A small masked spectrogram model, trained from scratch: 8400 steps, trained on two synthetic voices taking turns or overlapping, over music, noise or silence.
Rows from expert 7 of block 4, named by matrix and row number. Rows with one number belong to one neuron. Each number is 128 + 32 x the weight over its row's rms, rounded and kept within 0 to 255. All counts start at 0. Numbers have three digits each. After the name is the row's rms in percent of the matrix's.
# up: expert up (model.blocks.4.mlp.up, 16x192x192), inputs 0-95
# down: expert down (model.blocks.4.mlp.down, 16x192x192, transposed), outputs 0-95
up.98 084:124158180117137148179102152109169134098133095131157097143165091139102166216144094108125077165170074139149094125104122084058197095136140126085110098117109104078115166151048134102113116128099114110102144106108106156200118144101084102143119196121149128162095132120119186117157137076083135158
up.99 086:147117109098120119150095165059177156071124163197166128110147133135088110128154167110159138169180070138158119190161093082145148114109125107134089162191166118097113101085131110064144114090140147128193110087144138127168094113186134160081103132157121070137156140104128092105093110102135165092
up.100 093:126118170152106089187118120134147101092102037103147161137108168175168150149091093178164160157027103172146115146130119105103067143152107108137075149074103126174101067121169165137125096113125136121114109101151113083140129152115133144113087211146122181151095136178135110089153161097155118116
up.101 089:105182143168143083160193093116108119108151108079159128108138095087182125066127111105137148157115105126213140193150079111099108148127105164142150137151085170081142119126069163132151071142181095143133134101125162074114146114142071152146179133163116117216038172110110143126078137078125103117
up.102 102:129141100110112102127209144095178070110094129172184108123094110152159142175145100168162162154132116147170160112111124110130128132150074066147086083186157172136169135154085206141133114107160166141118124123097130157192102115172111076148172180079128124152089125164068164127175134084135127097
up.103 100:110139140164057121112106114088131106092107174113136120144085109087151066068147064067135138178108153154125093169118111057112129097119182171091111151179094139108121155200179135119130172127134135187111093146112124217079110092169127119143133137120145121136078156089082142110127113158137147153
up.104 120:120187123130115104173166125164134175157188130181148101192121080177102118129129064152135177142145112099143119190128122116122097096103068124112140161112192092178159146109079090137158145136096138125152107151144092100165088097095125101162196088056158169167133165080119149105065143127130122155
up.105 104:131084159149161092135079141100121177165081109148145138167139139113113146134148105127143131133124078207136141204155157134151145125142195138105141105158161185165165073100179132145160147109133148114114142112113135109115101142147125137169102164132103181154116205097141107105092134087099121110
up.106 121:094166160109157156171136138112117140177102084172165107168158057158171166114052109129088103088121131160144178164100140120131138123160080115102135134139173106131162087108166159111099147135111193196095141109123071064160140133114142196184146110117159175101135148132203114104119080090134122111
up.107 086:156130146129164068107130229109141146129131138195144099152114115125117161237089128121126078112170125229143132090120141148140143087137144077139128094154120086090171172140071102088110115123107149119132133087103125102166098144182106172109114128174106139105090095154152145083135114148127135122
up.108 072:151108097142093148175175190143116156179160048115169135166157092076072129152123106152141209124121098138128146102117143181103121126115131129152205094173093069151145128126089136079125112161171169126140083120135117102181105167133127146128105191098127127136124159103113117075101164133086158110
up.109 104:145096201146109096065107165106146104189085122136124136173137102144102131162071144161126138089129154159141100122161151094128129138149077080153178170177143156113060098118166111111158153153088144166138157099105119123152146133092131119179153119081133175215103166086121157080136105120095122142
up.110 127:145140117085217158105131162162105100111099067112176109107141083101149148135097041111121116095075139194161138140194094162154186115109152155133142150165090091149163138126183123152121153087106122117081119148121164151144133142101098115184117116172165132152109152075134120106155107105089115109
up.111 104:116125161182168144084118110136123147095107142121082111124054129149137074158110071101141049161225127107107179113139128130061114141124175091112114129162163067150160160157102079151149183151118110139059144120127106124103110124063063188094143131104100165060084141132117166131108146121118140137
up.112 081:088204175072135135175128138129107127108144167111164099097120081111088091164111098094137108107122184109123162047157174145103220109130142094136118082127129168152132159175077203165081119130127093174123124158139149118128116155180173129154123156098204182130150138113117129138106177100120133107
up.113 100:111145103128095137139131159116084160121120109113126149127159130080131151108139117179132103137186132119196107166190158147111141127136130127145174111102104178147084166092102136147151110167145145127132099115103118108106159159085157124141149073125157101122134168160118110113087199159100166046
up.114 099:180108071148183099140140103134101135145036099110103171141135166080040087071134143085088134147147119153173103148128117150148127145134167141127148136196144124058134120137085102123159166154141128118175151149103157155053114127136133133156130063104082164162118148103110162134100166135125138094
up.115 103:090139158112069096105151135109122118106137067074115105177150090076081151123096095188160122143103146128084092131083165162114102130149113081084087205072093177126120154154192166132171118141089133178157124129148127139156103134140130123087097184119074154186124068133144118122119174086133137085
up.116 113:090100111152113073086115121099099128159061090111144082170149154158085178131139090146089124162115141158138086096150209161132131094086110075133114128112128163097086085138113077112149065102136143098217115152193134072118114163106112126078109124105099124148093066142154161086153134103113129081
up.117 090:124134149102098131135151160145098094120144098236090114127109100132115083154158179143172112125113146164049079153134108128114084157157110066129180103152174151220107140090106109061144095104174158119156094141130093146113079121175137139099144132096146179072160127091119132126145158113086139104
up.118 106:155103203082147141148153134143147161119107082078132038147149174107180172147141122112135160172120135105147145125195140153158110175138175102176151131159077088187095138121112146124112117157081146103136073107148150093169118122133079161111167114099172119140138069163104149100075142137110153078
up.119 100:158150147102192131186162142145177130117107141191144124112146200116128094120095151086094145074128152117090135139169161148143130116120139143114121077181123067145132182122099150115089144092128102136081093117105155121121079154146073120156097151138184133154137099087147033122121074131110149136
up.120 107:142130116091186062123069148105120106144135158138097119101141162138119144187132171168161064105085132175183165111153106133155135077103131039147120165092105174149118137123091136130136064144111145129105095130080119152132126129096143109126095117128127141046109130149168100100121127122127163160
up.121 088:092153089163138168087170131139157070174138142151110150122101153145107097185131162097211110134216124141143160164144192165125103166210116072125111113115180135151083146100058216150120091162119090127097131117124175093113147196119128103132102161110158136082136123130129172099141153148080130155
up.122 097:106139097147120135093086146181198104124130131097157157085079126132167114158102185074163105136175074180164115183117133137131135116151141147081144145124138112099121122107091192172049132163139139148068149119122101140102181152131181144104098129165187202131138114148155116108132114184157165130
up.123 122:109068155092146107086111171113100132138103115067123093144137083066174108171116097161154131071143137122129169132136144127147139084130105143090158149137069166141144098119130136103125140145092112185076139179102088116103126141174141157109172143105123183105137148103110174136137168129157148144
up.124 097:110126206110129098144105128133125169114091175149129093167118116064111122124184121053164135137126170134095115155097124129149102092091147123134060195124131083139037155157163106100113090096119137117134158118140161176122069153133133131166096144129142122124147155104093061111134144145053132126
up.125 097:061163164126088114171132139128125131163124090088171149110159121140068102131170102087140128209150095126122138100076139117067080137098119117128166139123124048135101136142139119121142124117129192167123136100129115150079107124147096136142162193133116168094102162063083095134139177029131130148
up.126 131:168121152085128132073104136108139185088172089064163116106153151155155095091126132146128165162140104109183098101176206178094072154177116116106164134092123084140106175104129085092171081109092130163100133113165062113087133130084138132140185136109126128213139138163102117104111136141111105117
up.127 109:107070098146132089169164158143152120188115132120140133146125123144044096123099114067130128135081146175156131166159163144133089064098074123135083108095167078180122158142154097150098059143097078113160089078174108179163129134098169048145166131154126170185126132063118135091119127132087166143
up.128 097:153132102082166110104152153145128166175157170097143106120126165114103119196116156126149153083086110131183116161136152130148155092142065164153105114106098129140100182107141128173133088112129075155108130106149090173090141146136124142152211162127189099167084152088154058106128132157106134138
up.129 079:124080116118118140118136087067185137191131175173151133106084206090140128089150154143114119114128168099124134042084120148120151114098136099129148100201175150130098099065110164095121187146109174123112118168135096136092105090132082143128158153150102109138193108106130087119136140110083134200
up.130 123:089079217113134115129099120182094129093081091145157092119129111054129051113189081091087122160105104060058170120157119133124148107137106157121173179163068125123179132163153149131120163052091124162139156132127155153122156179116115148143154138135140208162124134106127127111097117153087150145
up.131 118:104181136116080143182128162102174121146148113186130125120168071146114087151147135163098152114192124100085169094091110099122170143184121168112152163103193091172092087098134171168117179073165139138125161135139177111115172108098114180179160097124197148104170142122151137150121112145139114112
up.132 105:214106127151104122113120157104161147135102087149084106130183137084162112126175166173087121119080172151079152116139155149129086143114181166082120133145141061083133084124167087085167160190148116122156142112116171175155102142160122172114097138107140144089124155141088069137058172118125111091
up.133 083:099085184069125149194151130184159144078126112131087121126106106063114154145114136097165194064144158112198130150160131158116127121083148109122107127077077106083158144174169138093148104110106098202086127122110139137098119119143182116098113129150085161157177121151113123098128136166162084168
up.134 124:125148198104160148128175123185130065182078114176186134094158119122202169166170142147125171127142132068183130146136129113092148101111108096159163166123129139108091097091165208195097126112086117199114142110142110097099118116146142114149086083144134142096148157177174123095122134097086136148
up.135 095:118112164156129182058172084184104096172138167117129116082111106072175099115103188081195145072091099156223128101102094134118146134106119098126095185107081200064113134064086116157140059162115108145152104140085078177089138111161151128072130111107130138177083145127125118080148151108106177135
up.136 094:124119059148158095140118137129106139206156128116119148154128171202110099138101213128199121148176111153174116096098135107096141125066177152107132102095171141128087108093076173182132095140119175147118137139119115140141135148118135147196122147136102104085144117134180098089125169116092152170
up.137 114:097071135115112109175079117121123120101111187158086107199087134109126097107119089082156123142169103091097128070095159161111064102084127119125143183081071127167143101141208096121123108094119158092158148134123136125148130137123132140122132184130052180095148135105186128116105103081124137127
up.138 137:099094136145152151132170131116096194162103128216109120119099102179097109135048146119091125081099127117129128161157153166123169099101086123163136100174129121139140097107079095080122125113085122091127143111125102128212126146118180145089121165103151161159092186063144149091116134126085170112
up.139 093:116094132144098055154176108118128168134119148203112112158101122131073052074059164090152173145159081122124126147110206115066076102117096091148168147108125115146075133127147101075092096142130179150151096149112111098141128157156113162111199172113120168138166106101117101106080111097088172125
up.140 098:101132120162076118079194153072123101123110094201127129081139132163090138133188184197079094140110137128061143087109118126110183109106165091095153083075148145104098150105072107132102177136117127068101069155128153159171137176064103149151134138108144139081124087134149082111168147139071144090
up.141 106:160107033153141178149103126168138104150168070080114163108137144142112245123086147123124170147094158137130113135145141136137114177091153155179134126169154072130107128140169155108107178142135096130097150128136107181072150105105141125139105117138144072131091121086126108165098111139154144183
up.142 104:135168132128093138207144132141122162134085127177112129137130083140130178083128101123185174089072127108154156128089160130154092131101144106177084127136083164159080096075178168159159131123109192173171132134155118105182074138155173137143133082122145160109101171079082132090112175113102104126
up.143 102:153082095161117140143141157138124157154108130100155146116120097113150137075156176152093222055089114178178089091181093151139098107156153140140102180113052124133133070087174119145106056111114133117195092127185142103096128125107128092080043083125099108123140112159179123107125174106120136129
up.144 087:077070184118107106135156131137162144152064133144131137158154102130090173131091059133086142089191150087123101170099105119129140133099079195115139103131082120092127104117214106141159127054141163147165142151142145131149148141141147085116156174149101171166140140122100141134119135114133161098
up.145 089:139077108123053072100178142125150166094080125146176103162075083119071166117149084133146165144127074125147127123139179148105102111142112162139082178092101124166070179080094115126132145089098130117163078127177105168132076137132112131085100164123091107125124135133107126111126126160121157144
up.146 108:169114097134124106136113152143139112094082170145124128216164126112104142145123092135179215142124130151113119077160150111149171128125154140177145114147100098147164154120164150067160091094104186133119091098117141181141130145155099144171155152166079098148100175107138058146112087111162146098
up.147 084:122156130189139148157196115134204084161135156125159183142172120140137137124171192156137138128109109124123103092092154183109091077157118130131118180142126144102026141105092122135105100137136099221113153128107157142153079164142151097159105146090129126087158085155214110134101069090168144136
up.148 133:125152103135176178110124162141140104110205140137104105137147103140144062110136190129101128090158121130144149092134101105111111091156166167120126149143136048129126147166147102093108116030144151079065118152124102132089088168157129168110132163150136070098185098145100134101139074119135149165
up.149 118:091061042114139134070177152147103128155167125084158075131063106109130094191087133111155145011159107139198153100130163127115191063125114132094160132146096096152167149138050141127129119091107121177145099110125085129102124118163106168137103120120096121125151111130121197123150090121139161185
up.150 091:090129000122126106167135173146108151120133169181114157133106096136076119129146123112215143124133103141168152180102149106130171117113158185126104153123150067160104135173136067134160134093115133123155112122153120198088112112123110109116171141148141072115101133077115140123107101149150139149
up.151 087:135104122172097139134167118169123054191120187110159166168144108141192096158069104130106120082104124110189165162144114080163164102124156151139130142087066152062185114172118131140102108118093112175157108156158106135122158086140203141139181106109105061089126088147174132097130082144114145124
up.152 081:114169135130087116104092167139129111144116186150130091147104154132117143090105113108164120098152068122151150143158136148104134111137129091111112107125156155125082160167151202146124139102129145150116113063138159112122121088088174138136152116113119208161124127112126203126179146130136149116
up.153 082:075094144156080151131179128121132121132169100159089154083073148154083112059098147077167075128123120110120128118065094076133164144108128077146138070108142115150090135090106075121110102157131138086188112167151118169141121087104162129112152158123066149116085165083120142098154080090085188126
up.154 106:171104108156128105126085146117135165158167145117161133122123106116102043110175132098133136135129088166150095129100149148132105074154132186116123074093104061154133153108113076138121160091117117123182102133126090116074122136178102122108216115129113087136136120077101151107109064114160165215
up.155 088:124134135147179134142138111156084173134136051124116141099179071114170092098170115205105153114183113079151133143120158089131172156141151183126149071157170143105128077081110078134124180091151130134116166171061126151055129107151130141074135104114144103085118144198123117130140137121155167106
up.156 108:130123048136175130129156107089073123201123106192101132136159069117104124168157099137145133199130131166094189197204110152130091113131152158094133164142157095111169104104119109135172182161150126102125112152134192103103150107107136107105132087131166130084077144165150123124083179156130154113
up.157 103:150198119162127178182129146038098096127147095137103136115087109165142132130123086231124162114130135156062162100092135133119145161148141190119153144130130171076158077080118113124159115138175166163082125148098155103137149160127112158124151124120103134137148135149158140147183190110130104108
up.158 094:021133143104153195141182117103134090144154121150076100077124091129180145117104099123126126104071158064122152092091118167148087082128145102103104140092108077145136121118137107070144189104138150214175143108150146122086143136141127190098105143151118141170126104164110187143133141113135151131
up.159 101:124131129086157098184096137091197108184076161135188104125125174118144121161134093146098118102129147058163099153115165102143101103138078091090150129112124097141148123145226159167126091083112102195071100120141096157142100130117113154188105111130142196094141111119135113131076074143131130112
up.160 107:115168151115102109134108137150138112192125141189161097183139088180145095142131142136154139123110099133158114117102131099111167142110061101133174150102142069137149112107075100129108106141113121145090061145105120147131116103139159112166096090141092165034131129097131090101070112170113171183
up.161 124:118157151064092094136123134188158130188098158160171119107072118162140090142131129055168061095160125130172134211078152098120123088173089077127149119114152102179189114138174165180128174102085120203101123112108145058053099131105124143138134060096127141081137134114179150123092068157115124149
up.162 086:096158130136071132109147166140117136198130141116099128115151146117125109143153116117094159149180115123169149088114142137159149125123131119143133101111187133209147165116160145172116155127133133127134079119125163071123155095145159145132106110107128171136186113215089170122119079168124100099
up.163 112:173116180156073065164130145082127146132134109114146134185110128152097113138134100125113113192098107169099105189165177203144065109155080070137087116123089099125124076097080098154094139114100112081164132100150111107224106130130122109122165154124098153189102118089168119094117134138143146137
up.164 108:207116167098122041105118128042116156142115176151098083110108120095062098160138074181160099212178119085142108100107196122103150124134108110111134064144148143153159119130099108127114146137097148125113137117116113136094104168126083152076094119109159147080084148138110137105085159152112181102
up.165 125:116141184165124101119118138135138128148128087189128103099134141091155135071185087142108117190073160141125150119097151129099123100100197101109165057126112073091094134145088143133125150113085154208094066105144138191167101147126138112168132183088140150130071131108147138093074110088111166153
down.98 081:159150186142084167067129087121158140092122182145167116148162189106116133130118192095106111140139117114094115121171150136076165151097117173117153192138170100118083150107190133115129089191123155085108105116076129138137175116152144113083108086090151136113157093145125161147108098147143140146
down.99 087:103179134091131137200136021163103093106088123146145071110111147103121148197091105130155143181079145146111115147124123145123123085200139089072121093121109074162107123139128131157179152136162151101097150077155201159160096182117094092089177123114156129085121156138118093139084099067151123161
down.100 093:113127127033146151132123155097096121129084144169174128141143139147126093108105112129153108138105105122168150129123109117021103125143067139092152126114134136129147116093144122165126147066168099131155109192194141092205161135103117126177127137086133134112098135106100128138151125104159159082
down.101 075:085113130162094138113127058142129141115126158133221087090162145069079125171108128128120179120156061091136107146127198126110140099148101090130126164134161044087145145095148151088183122158118173105154117075098197153106129070133115112082131075110147176141204109130119132202104109172157110170
down.102 102:200202110094067125121133119089185105099158089065109151122144152109153116135065155060164072120148102116110136156057141139086135140126117124097120120150109116115097153148135125102142120149161131174114129075108109133125151106105055139088148112108176133167105169144100127177082079102161131171
down.103 097:117117166155131125169124064119126109134111105154167073089149140067094147188119118135127150104113118093110139148161161173180171111100091127119100127167144096092122091099081139112198137143111111062145189067139111089058084095121131102144180156125143130119160090124103148174070127156186154167
down.104 118:112144121180108092113172144101137138104118168116160102111114127147096064082084122187121188158084132078138126116135094100094165173113210098184066107151117120086135116175127137116109125125111114160212078155116126135133084155156051123169157116168112121101117116109086073138124105139145139135
down.105 105:086152158170063174158129121061075169130128125167154084110056156099085170130096130141178163129141153158152144146153139103117101118088074065164117118176133093143125105124129152169155125126089165144091136141134118128070110092080069103142139128110141156181179145143170156111163157121129116095
down.106 125:151115105142046139089121153114125123137128112174096108135126066066118147111117113156127140120151142103162130112111148088137178141113166094159148127172152130109209116151130128147121154128095144164107062148089173160093122134152074081120094085090056151176178140132154154121134059074113104119
down.107 088:156133093087086177101162102140177132122104142092120185162136119148126127180108088081129090145113146130115118192154175138076116113123163145158106135146131158166080111134129126170066187101174182152147093128138125153132136142112214097147110102157124084094111164145137154107172142134149150065
down.108 074:181094124103146074142163101085072065134138111141114171163069137148196118143146098122135151111110143111089174112104061199105095109128166137115140101119162226095088127096103110112134102109143089142129157168151103164137139158123110129129090131090121175136082150102132117074115147114119190128
down.109 094:152074149133132202158120056095141119146082106120154193100097135152117139135160183143136175189163137170116103117109068125109149119086151062091118065137129157127139129182105119135142114106047146121101132067129118064149125103128078099124171126087077204066151108095120134140097100138123126102
down.110 133:110154166117106165125114122081120145164096135108144127107101164133120161134140166106115081109092183134104108150132057120122115107075028113160112090102192115127164131101144138209126087153144105097155081130102137112159104144084150059120169137170186079152096207136165142142169146112132134067
down.111 103:168089179151168121089116056147192105162131185162162106110121158072073141168158170083110058125091119090119092146184194139139120161100131154195132179140112096101118151141115127121134089152113135115145117136076150155067132118177161071056129104149181099154114103128128161194125187133154128170
down.112 080:143136127098112187112111087129144138157105115131132141127167122071071062141193083136163090153172107180142122130120128131187176105113143162141203176093128091156090112140180108161120152118146108118110122052094176084101157123199133080084164074141097154097182135225154114110145130108041156065
down.113 103:116101088099163175091096114098091223074101114057102106140109159101131140171058115142078158110123051144176135176143114185177105137133104112096111124107142107129132120130131086131079142166131076121146121118136146116126163124096110167048156123117177136113168125185163148128153104110141137145
down.114 110:086166154149136152169123091163128173112145160169154023076090146056094154159139106131121148133163106111148110136123180134173113092109108071130108153126102042157141138123099136128129116158092183086119164092134150137094093132126113119117147141181134127149196098109145128159141130142140116164
down.115 110:146143131163099115141119124086150164119115127109153099078165140088203145159077143037134129151065146170155151108132172136152151119109077129097047114172164098140132153168176134174124162160165125100134164110161119127137116093041143103168202113059126157087161154136131107135118141150133132149
down.116 120:122115129114084159136161167106178150097113149142148092121073096120174166105096158097167197149123144118108077101121128052102100087138124081133119072119100057139110099115054113161171194068088139091111152143135159123065097137127177098103136123112125141110181132142121098110096143149125118127
down.117 085:116147137235127153138177148153163143071187137176080140089170176119151138114138125133083119187178121084125088118109068119098132149139185078173109152147118112133126116205128125068129083134162139133090155095100110098092189145129164117140138137117097123168145113132119141150133118112156139112
down.118 100:092176119145127133121109152154039119120146118079141085140132215200137166090033053070129164099186088147143083115109126159142136218136143094178186152110130106146148081091118161130132163116123136152115174128156092087164100161138159098126086183122211061104168093100128154106153097149135128145
down.119 088:107120131088135123143118117188103093089101107123137144092143108147136105118157128095098105177089180118166049082175126124129204148144078156069112116117132129171130108168057136085141113085162124114098164127113122162179140156140176166137103104130109127116162075126046099121083167134165143145
down.120 102:079165115085201181123139128133142127074110126115097144175116155079158067199144115136133125098123080180068089156099119165207145111135107107113151071104115092131176147096133140125081156154152092119148195127122144110123163108065134153116216084114204199086139169136158141196081174127110108126
down.121 089:117123097129093143118125094106170132142126130168089165185090099148136097105110124096128132136086139171144074113139187088146096116097208144134150120213147136127063101124097137132128100098169122157141054124116156142073219131144142092075158097090133124172145203108110179138135107149102095136
down.122 086:068156141136136177165135106080124128127119158145184132133109133116090069124128126084142175153085132128197115080098128138115147044135137143100108114115138074132175133143163165108160161115112163174130091161108130116124161131110089144154098144112122212122119113111092103175071108130134132151
down.123 110:094123112117113146208090136096155072105127113130153149117089107107138089112130132169096098161055076164137141138159124107131099083139152145115075151102095130145094128117155077158148150073159139112108081159113136072093173155107212132098184114150134161120172121100092080154042123082165125122
down.124 100:067144157138105136150121098105143141150141127145141063082160101104151142189145106148173174154087132080112125159169158149133177090190108131144097164141111081108110098107114128105139130127116120072111190095138156068055057084116132120095206164132140118112156100137131117164061151112146156126
down.125 091:214129155119152175160110106074149180084108179182138119071066100105089134144161109055148089171145112186094110121136149163168173173133131116117133169093106143104151149110137114058115091113106137101074179106110121146128143145203130104109141142157128122117181120107112128130117146176142088181
down.126 132:159121136099102135202117121142125165154071117136146095124149155116143182118116094030163129111172098165148173131125148132129120143098153101138111132168147128089078144145146136210155152114213138108128170152132126153104107127156116137146085136093139141134117125139117181170126052239109079087
down.127 123:181153136136133112107115115151172065112149121162094100172160122187148136130115127210093151094118148107124143082130117132158134147108144123137130160189218136121170132119094103164219127113111081113154119092157102151095132151097088091142132122127110106096154142080083150136130133113095162130
down.128 089:119150119136121152121101149159151159072170063148092155080155145137129102096132117105193200110120111146106119122107056137195112150124170130087109115095099147067152139115142131167159115070194118162098207082168200098131110136127103077128120150092103108169099123125111132160143085112135099158
down.129 084:136136118109155112129086142111136165116157129171137088151068107066107080189121159137107152120100120101116153154097151082185136137095079096155153145133090085102090157123128166133107145153134133119134185090130172071101111116136079152119125116164120186121142062103110118181063059137123084133
down.130 120:138080220104185101135134080150127119124102169076123083092109170105129192156127110097120188146102137100159096121190152164146173172097067142103094175173120142137111103152106077151155106135110103093120120162132112076089116118133132137149168121108159114073121141153140167147045171137127133117
down.131 114:185116118158102148155141119134125108105128132161111147114132141102140158099186139093132102134141127095171155113053102066130164132142152099084161152122136120140184149185090165102152122157080118136132149152142185149103189132108127138096113042176046156120199092097121160110097058119067117163
down.132 095:133211133130163151133124151094121145091135135142132067122150118096136116166093158170118160105141121147098092134083121114180137117120137088114143105078066111141136138149114144137180094162114185088089156107151172091136111106087104159114132112167121168093143106101136114108108099141167079101
down.133 077:104145197161124153120163128190124139127127135132169072142174140042121133127142168076095127149116086058103142145150149131147098115154105158061107199158165094103109138160127123134143126151116119091139120122122185112080091106124114100126132097101136090111146116188134114161137142146152188117
down.134 122:099146097117125112128109154202118175144150092085167135087209141102049120181112150115146160125157110131184177180119099091181172143106098152113100153103097100087118154160134111205134123179160114109161119148112176111214157112091117146119152158161159096189125152214153130146143132066129087099
down.135 102:085098154163159078132092084169117132107154147148155098089177129080072105177111147121109181129114105071089101150147151173158149121104127139140154186124125064117134154121156123104162108178107111091162162044114167130083112107128104123111161157148168151162158128130138171184044136168168143148
down.136 106:162172072130121115154102056115165095121175093080129125120104112069084174152120138105169176175143130146144099147108158132180143153131132132168135084138141074031126141114158113124125117123108124128135147107095147073152187114105075133096176138093116201142121178110140151177087131099100116076
down.137 111:148104111174110131082201196224113137104079183121113106113078109148066139104080087133099110097127105093116071178112141145163078205131109139095065106098091146149137114141142124117055097120149127082138180078130126122159107138119111108138109134184137143111162080128122057140112145112137157115
down.138 143:155177152136117072164141089048167127146124124155143153166106182076105095109194166101168081146181167151146109108119081156115097142162125064100087101158228133148146133103131125127132088142113141082105137127135105129109127097109124145164091174135097154183165107092164140101132169176123116109
down.139 086:147151124109129107147174161107122078148133151127136142129086159183099119166137128164169145118106156118113080066101108172070140204135123106131144172131154207072125122099100112100118136135128159078135170108179122070193155142147090093108085135131101139116112126078107060083160063105119163093
down.140 089:156177116112099124095144116073127107112134145147066110119166145076127121144091137112091151128165164101150115182131194162130159114129161118137166125154093130121087078122147134134161111126120126106120179136147179140094202093074113150109155144150120148163102126165140168138126039116139139107
down.141 108:090139128107112122148104103179119173123138126131160094076168139087094112150167152140133131134148073116134134150117109112179165099130113102121101189115110066112159147113107139118154100170156134127161183071159176120106110119120091188154195119160157121145111112142140112206114100139184110151
down.142 109:107150089163120153160153115150131118079074097112183106132085131111097116166145105176149184223122134129128087145134144142119228193144139097157109151137131107160133150140129128144084057089132142109126158121167175120143129125133116188168146176128141141121137076149165139120110114137133142062
down.143 109:074171155132118096178152134136118144114078098140179140108152149173163104147138125146152182173098123115121115208076105103157123095110101115116114063132116084169103116075180134181129092128130158141158169119138226095127144135112132165116169124112176171106070123158152110108076124124170078123
down.144 080:178126161144079122123188169043094099158124158113134119080112065154080127107143155122150056129105170113138103072177181098113157141125123155152101116180099173121081124217104078101102081172090125146115187096096148101118129120144123110128177078117146164120170141118132146131092083119119145141
down.145 085:143078113112100169097165177124085123163087104147101228214095152174136145110151072143123095141143137143152141134136073134086137115159145156138170112123151183121108131098142142126091123070078112172101109147160089146142213223167121135152099099100113166119092154150125140033140186161126128093
down.146 111:161203100172092132133159142084158139119087090131137127138135155138139107105226167099156109116118138142152114112139143139123100121125114056105090092184129151136190150201155103069152179115142161159116149151174101130155087130047120074174119168166108134082135109162108123105119115169166175092
down.147 090:167160087082125061165106119104115124101116120166147147153108130170059089111147133168144167138140122109163064106107070137142113174100065182067096120078169078113102102105082180093162148140107131123105207094168113090123175163090114213090136153096137175125152153132071150098089094107164109195
down.148 138:133098183108164128187107096113110155152182098136133125125149150110125134131104160125157146063076144143204072094196164165088190137154085163135119131109108086078160093090121144083116116146113146127089117130118085135175172133149085164095055124064088174088189103181110101115096112144160150116
down.149 124:094126087102113113138120161145111090150132110149136117151166070112149144160155110136166142103146212111160125152164142198099122149153084178102176141123141159101159091091140099126136151121152129122142116106107071123149132128112157105176064129082121052172122084108132117146110129135178188109
down.150 093:102175154205097176155164096089102117089148108108132131083130099101098127102164133118133142057126132183123147124158097200097183126091073118068091109175130091065145102103113143098100159104129099157150136079104125146143111193125098137161156125136099056159119136131117099110120121117133134168
down.151 083:114132155152166066130117190158107146063096134159123170166154139113105112109151125146142155067168146108110098097077157128142158118073158160085151146098159086120113126084157156174146090124128159122156154120079114140113147117151101102172108135091140142187103095112154143170130127145130152149
down.152 082:133119181134091166130152085110171130098099152120186127138132187205108138098156153106128059217149179074115137109183130172135108099086171099122133071121094094153116161109125125113110072122118166147157099111185120112106168112090101110149126048158104147065124078180104117123146084138143149135
down.153 088:157128168178123135123103146139118162094157162167132074090164109107095105148120186138074136148125132113094122111140105198107160114121143162175114167165145128129153160163149095069180072114065092131111194080071123178136155103162071114150167149129132115197165086103109183137086136160175170111
down.154 111:126107129123093123164144136110078122145154092148124099090117083092085086165062111150145139097142187168200136159146096187100129120125092181087106070124082125042160104116109133129106102077119087130113172125113100121164166155095139161169098132086108109190128119157186110163042149130157154101
down.155 090:152114109122163133120083160130098158095157123129143041150148151054115160117098149101060171100156065129160118172069146131147134123104126078127155167104122078118154167160144160063128120207135148136109153130107159142166147122125087172116142121179133146125206136123171153159153107168151058141
down.156 100:165136124150128143098096117159096126149110128171134070107141148078130112132100159062142138090160066165137130171093134117147115120137216142089141064155107087096113111120142104084137140174164155138106191144116174139096163109121092139121162184145157127145144152073164126142104100149204105157
down.157 117:117074132117111140127128184125100157109113104196076096163165140051140155118108155115041135127167068153134123129121127117176130153064132085114201118166149178133179104149121140104137102148082154092089118119131144120152191095082142134170166126160096175131151107147213181112085107086065067131
down.158 089:110117139180182132086111124144144214106120161097119145123201130112114133167099192123133108147095086110149102137107117135146142121132134135156115168123089098083129116209105143123120132192112096103142163096143155147114083087134129117082198054128163154145129107108094107159113117110211138155
down.159 105:155078122076148158152128134143180116123175134110139122107122142120157145107187094125160079153107167157150133108094167115194165111109089134133127169090083159096094132131114143112097144132175079161094122139082090115087179126146154178110148114137151150105119135172161166118154029069091111147
down.160 114:095161092085132098081144123101186112170140119112126123155144160158133102147151155133131206133099168105143139135186102089134158160097092092134109133141165138086088163123125129123098170134162150115194139119109064115119106155065109089189200111130133106071092135126102068121172202162114122106
down.161 131:133123099122142097139097139132083068168134109101150136149101120101090095130186139128137162119065183100175148092133133118119175135107156150169117119153166104053099167106129157164120127096058099080139156189119126137152121143160090133086103155122101172126164069173100105080129135102087154135
down.162 090:141185089098104090135162141141098072124112139138138120131068089079116074135187145118105116148099090098150113150057146099144182140086125160138133141140167096116090147161100138162086145129090101084155156157168137076020133118131116149133155077171146134134129087102143134101100113186103127115
down.163 117:163162093106090127158151151102144151133119138168167127140168122181198119128182122157197137105124106124129124080170040085090074110124122078149092086114156138140129134127074081134157215095138133094165159165150105124073173117113154130177122121075112174100173170106121096133148136153133112165
down.164 106:152178131158157145113122161077117150156159144185109122141188127145168101140113145164127127118155106178096150176134147154107086150163146113093123136063106112168114141112155101070127088115137159114120125143095149095078130100184145110086177139218107122129100182155134098129153186164139153200
down.165 114:103083130110141106070123172136159133114137134148110123138172069047138152120116096087119109115099145163153191106098093094133123155091101164108163126112117086156149114036183116119136115077177100124123099139122148057093139120167082133104134089117156087109094179135186122149163143080098154120